config = dict(
    dataset='pictures of board games with random positions, seen at a slant',
    residual_init='none',
    optimizer='ademamix',
    beta2=0.98,
    beta3=0.999,
    alpha=2,
    epochs=21.3,
    warmup_steps=970,
)
Rows from block 3 of a small image classifier, named by matrix and row number. Rows with one number belong to one channel. Each number is 200 + 20 x the weight over its row's rms, rounded and kept within 0 to 999. All counts start at 0. After the name is the row's rms in percent of the matrix's.
Before each channel's rows are labels from the 100 images, of 14976, where the channel reaches its highest value: "lies over" is the class under the peak. Only what is clearly more common there than usual is listed. The data: pictures of board games with random positions, seen at a slant. In brackets: how many of the 100.
# convs0: first 3x3 conv (model.blocks.3.convs.0.weight, 96x96x3x3, each kernel summed), inputs 0-95
# convs1: second 3x3 conv (model.blocks.3.convs.1.weight, 96x96x3x3, transposed, each kernel summed), outputs 0-95

lies over: piece of the first side (42)
convs0.42,111,186,209,203,177,203,215,248,202,161,183,183,231,193,224,188,195,222,177,209,183,175,194,192,212,178,210,223,160,195,176,205,202,203,215,223,264,175,237,207,188,187,208,180,206,194,187,181,182,221,208,214,210,185,201,162,166,227,226,220,208,223,167,187,208,204,225,177,239,175,218,178,204,211,207,194,192,202,219,205,210,205,188,226,193,196,192,201,181,185,211,199,206,234,194,184,161
convs1.42,128,203,197,151,217,216,202,214,169,197,193,192,220,221,191,180,170,170,212,221,219,185,170,216,178,148,193,185,206,200,219,179,203,214,226,157,204,192,210,218,205,167,186,181,221,209,209,150,213,190,188,214,222,184,192,193,214,215,194,203,189,169,172,169,197,206,263,206,185,178,176,164,200,226,209,182,172,184,205,203,202,199,212,175,204,206,210,211,183,186,194,195,186,209,208,210,228

lies over: board (98)
convs0.15,085,213,217,202,161,171,194,209,219,169,176,211,236,195,204,169,188,241,225,191,182,214,193,170,197,201,205,199,198,184,203,200,231,189,208,226,197,199,175,212,180,222,228,206,215,192,189,190,206,197,180,185,195,194,199,233,201,181,196,182,152,191,183,181,188,202,158,170,204,190,227,176,211,181,194,178,181,192,191,222,202,170,198,231,181,138,231,220,200,186,186,182,176,174,180,212,183
convs1.15,094,226,180,163,191,188,190,205,218,186,202,191,196,193,195,212,114,181,199,206,217,159,197,236,189,166,190,199,190,226,209,200,191,214,225,189,160,212,181,201,207,188,192,180,207,203,186,172,163,165,204,194,209,216,216,194,178,201,208,206,205,202,196,203,219,202,207,224,194,173,170,168,192,170,204,240,201,219,197,188,165,198,209,189,183,186,182,188,173,196,206,224,214,182,166,196,179

lies over: table (75)
convs0.49,123,162,190,210,230,202,200,187,192,211,207,204,192,168,174,203,199,196,161,199,198,177,184,200,199,213,204,181,185,200,186,189,161,182,190,192,166,210,190,194,186,204,165,191,206,218,166,211,209,179,212,188,191,162,188,200,194,179,125,189,195,193,185,153,180,200,202,199,184,229,194,180,153,209,182,190,165,179,217,155,178,206,200,185,189,203,185,194,183,202,207,180,191,164,191,186,182
convs1.49,077,186,204,212,192,205,217,211,185,205,215,215,225,206,216,227,201,193,175,197,187,214,213,217,199,206,211,206,202,226,226,213,208,217,216,195,213,154,191,195,205,180,186,238,201,196,232,221,248,215,216,198,193,170,199,206,219,228,175,220,240,215,217,192,205,199,197,181,203,188,208,169,134,232,229,207,208,235,221,209,219,192,187,204,173,253,184,193,182,226,202,216,192,209,240,207,209

lies over: table (90)
convs0.11,122,184,173,220,196,198,197,212,169,191,208,224,160,217,195,201,220,196,180,170,186,196,187,203,220,182,153,200,179,207,212,216,191,206,185,160,167,208,213,185,213,205,208,209,193,200,191,220,204,168,196,201,181,204,185,218,183,183,170,204,174,230,195,198,164,218,194,164,145,212,197,211,200,168,206,227,219,208,205,188,199,186,168,201,196,192,169,168,203,184,201,195,173,185,181,138,181
convs1.11,113,173,185,190,206,214,194,191,165,205,238,224,216,232,229,214,171,211,240,207,187,192,226,208,222,198,195,208,228,170,185,209,247,222,180,183,181,183,224,193,259,205,217,209,142,220,187,225,222,194,232,190,235,196,221,195,203,197,206,183,205,240,188,193,197,230,214,174,196,216,197,178,201,196,206,203,194,223,200,190,194,201,210,189,183,186,194,225,200,216,180,182,203,205,203,230,199

lies over: board (100)
convs0.6,101,196,188,197,224,166,217,198,203,187,198,224,215,180,208,200,207,222,192,189,184,188,195,218,172,216,187,163,178,202,183,191,179,177,205,226,202,155,215,199,167,238,181,208,192,186,188,196,199,206,177,227,194,182,221,173,213,186,131,210,227,183,197,155,178,192,189,214,193,213,213,191,206,179,148,167,187,196,218,188,206,230,205,194,194,210,187,209,185,217,206,173,194,160,227,208,196
convs1.6,113,221,199,217,189,173,174,211,200,191,147,176,203,195,180,192,211,240,191,155,198,203,205,204,168,214,194,159,198,201,197,191,187,201,213,199,223,179,227,197,200,207,202,198,233,201,225,185,213,218,203,237,191,150,171,190,228,230,202,231,228,161,179,229,198,179,187,209,205,206,192,210,207,209,188,187,231,209,184,235,203,184,203,197,211,201,223,191,213,188,221,182,218,161,205,166,221

lies over: board (98)
convs0.93,096,204,210,173,183,204,206,205,192,165,213,246,256,188,193,189,205,171,211,200,240,206,199,207,183,196,183,207,176,232,238,208,211,205,205,164,201,231,204,203,187,177,204,215,193,192,173,213,187,219,179,165,196,190,176,222,202,205,187,213,158,236,163,205,202,199,223,198,190,221,185,182,222,231,219,182,186,162,175,195,204,233,178,220,210,208,218,211,212,200,183,205,175,194,177,174,211
convs1.93,108,202,182,178,228,206,168,182,188,168,178,177,178,198,187,207,193,199,207,198,214,166,215,224,212,208,189,213,167,166,189,175,188,198,235,188,174,184,205,175,194,183,184,144,186,164,188,185,173,179,182,213,198,191,192,186,189,222,214,177,197,202,181,205,170,201,197,205,180,190,184,198,199,156,191,224,162,198,197,183,165,182,192,169,157,177,184,181,178,175,196,213,182,218,186,222,188

lies over: board (100)
convs0.85,089,210,207,210,175,195,181,210,205,166,200,193,215,224,195,167,207,195,226,213,177,220,189,184,181,222,206,174,207,188,197,190,173,170,241,183,195,208,139,197,172,191,190,197,160,182,209,218,210,175,205,196,201,207,174,215,167,187,187,173,201,198,209,207,205,190,165,172,186,213,198,190,196,192,189,186,174,167,175,191,185,154,182,219,177,165,231,243,225,202,178,218,216,200,209,189,193
convs1.85,101,207,212,203,196,201,173,181,219,168,202,187,218,171,203,225,170,205,199,212,189,204,214,196,172,193,175,211,184,215,216,206,196,185,189,226,175,195,190,218,221,226,209,186,167,198,191,177,158,162,222,194,191,231,209,234,177,209,204,194,211,165,207,190,230,201,173,212,205,205,162,203,196,165,195,211,178,206,173,182,177,208,170,225,141,177,183,193,183,188,174,210,222,194,195,199,154

lies over: table (98)
convs0.94,113,169,180,202,216,207,192,190,163,196,201,210,174,195,193,192,174,177,171,197,208,191,164,192,230,200,185,230,208,212,210,200,171,181,189,193,188,224,226,172,211,201,199,191,201,212,165,206,199,164,186,175,197,165,192,222,189,192,173,197,185,202,196,185,175,223,212,174,165,201,177,191,197,189,223,207,172,175,198,162,201,196,145,189,198,187,168,157,185,202,199,197,166,196,177,151,199
convs1.94,106,179,200,188,200,222,197,185,167,206,233,232,190,225,227,226,169,197,225,197,180,193,226,220,235,213,209,207,207,188,188,175,228,209,201,182,185,143,207,199,212,194,193,215,162,209,191,245,235,200,208,192,236,202,211,199,200,210,206,180,192,254,193,206,148,228,215,173,193,216,215,181,183,199,204,219,185,201,229,170,200,211,200,187,198,215,182,195,180,203,201,194,171,221,219,194,205

lies over: piece of the second side (40)
convs0.81,078,193,189,185,156,187,204,229,184,186,207,219,271,174,194,204,221,199,207,177,198,195,200,174,187,175,191,197,175,198,165,193,230,198,207,199,217,181,192,190,180,236,209,211,176,189,195,218,216,219,183,185,183,211,196,177,161,212,188,221,165,217,171,185,195,201,223,196,201,187,197,213,188,237,206,145,202,193,188,194,209,210,175,209,176,229,210,215,198,156,182,206,175,187,213,198,179
convs1.81,109,228,158,159,214,193,187,166,218,188,191,185,194,202,181,219,174,178,191,208,225,147,210,230,177,167,191,199,180,194,208,182,204,209,241,171,178,190,192,191,192,172,201,177,223,192,205,151,190,177,187,192,207,201,209,196,193,216,199,194,201,175,171,193,205,204,217,234,186,164,162,197,190,186,183,203,193,211,183,201,157,177,219,200,166,164,192,177,175,191,208,206,202,195,204,203,196

lies over: piece of the first side (52)
convs0.1,095,183,204,198,167,206,201,263,203,185,183,187,249,211,208,191,210,195,178,179,221,201,146,199,227,168,187,236,173,177,194,218,183,178,201,184,221,228,226,190,190,205,187,192,186,204,190,198,196,213,208,175,211,201,171,210,207,209,206,166,169,202,177,197,173,210,185,197,195,186,190,208,179,225,227,188,212,197,201,176,195,193,168,196,177,188,167,183,172,183,166,211,188,215,181,169,177
convs1.1,084,179,226,184,269,222,206,209,148,189,210,195,220,228,215,188,206,209,204,219,219,178,209,199,207,201,198,211,201,188,195,223,189,214,210,186,199,166,191,201,207,161,210,182,203,200,207,229,207,175,185,212,230,159,162,163,205,189,220,209,194,210,211,234,223,181,208,193,218,187,204,214,219,179,235,191,177,198,220,183,205,203,206,190,192,232,229,219,184,207,223,224,211,237,180,220,219

lies over: board (100)
convs0.84,095,167,219,175,200,160,218,192,165,199,205,200,198,193,202,216,194,182,215,229,220,216,167,180,165,202,222,181,226,206,223,196,219,213,182,182,202,211,192,194,192,205,180,212,177,228,191,237,212,147,219,192,187,197,193,242,181,166,158,176,214,195,163,188,213,202,210,172,198,188,168,165,196,196,188,198,187,183,184,192,209,172,176,209,180,231,226,232,205,187,193,185,190,194,205,187,185
convs1.84,102,160,190,197,199,167,179,172,173,173,213,206,190,199,213,195,216,213,182,138,188,210,196,189,152,210,193,166,191,221,214,198,196,185,168,224,207,179,206,186,211,228,214,181,162,237,205,194,199,168,222,214,200,186,182,207,188,222,200,199,212,177,219,186,203,199,184,157,198,210,178,209,186,195,148,188,193,176,192,209,205,211,197,201,165,213,207,192,212,185,174,196,226,167,226,187,192

lies over: board (99)
convs0.10,087,177,203,211,198,173,193,234,205,205,227,193,218,200,202,209,237,168,177,216,216,226,189,204,154,185,192,218,192,177,181,206,187,185,208,219,190,205,194,208,183,225,180,186,196,183,193,218,204,210,181,174,185,181,207,198,193,175,139,176,167,198,186,165,158,220,208,232,229,164,187,224,171,206,198,203,170,184,212,191,211,201,208,189,195,231,179,181,174,185,178,235,175,195,211,202,181
convs1.10,089,184,218,198,224,214,179,188,212,188,209,161,221,197,196,206,220,198,157,193,215,188,241,188,191,200,226,206,168,164,219,215,187,196,210,230,206,178,169,194,168,189,181,184,212,142,200,211,192,172,203,172,185,192,220,237,208,216,193,195,200,199,189,209,226,197,156,208,227,179,188,234,180,189,217,216,174,211,219,220,184,155,197,209,160,200,191,199,194,191,213,220,216,200,226,203,186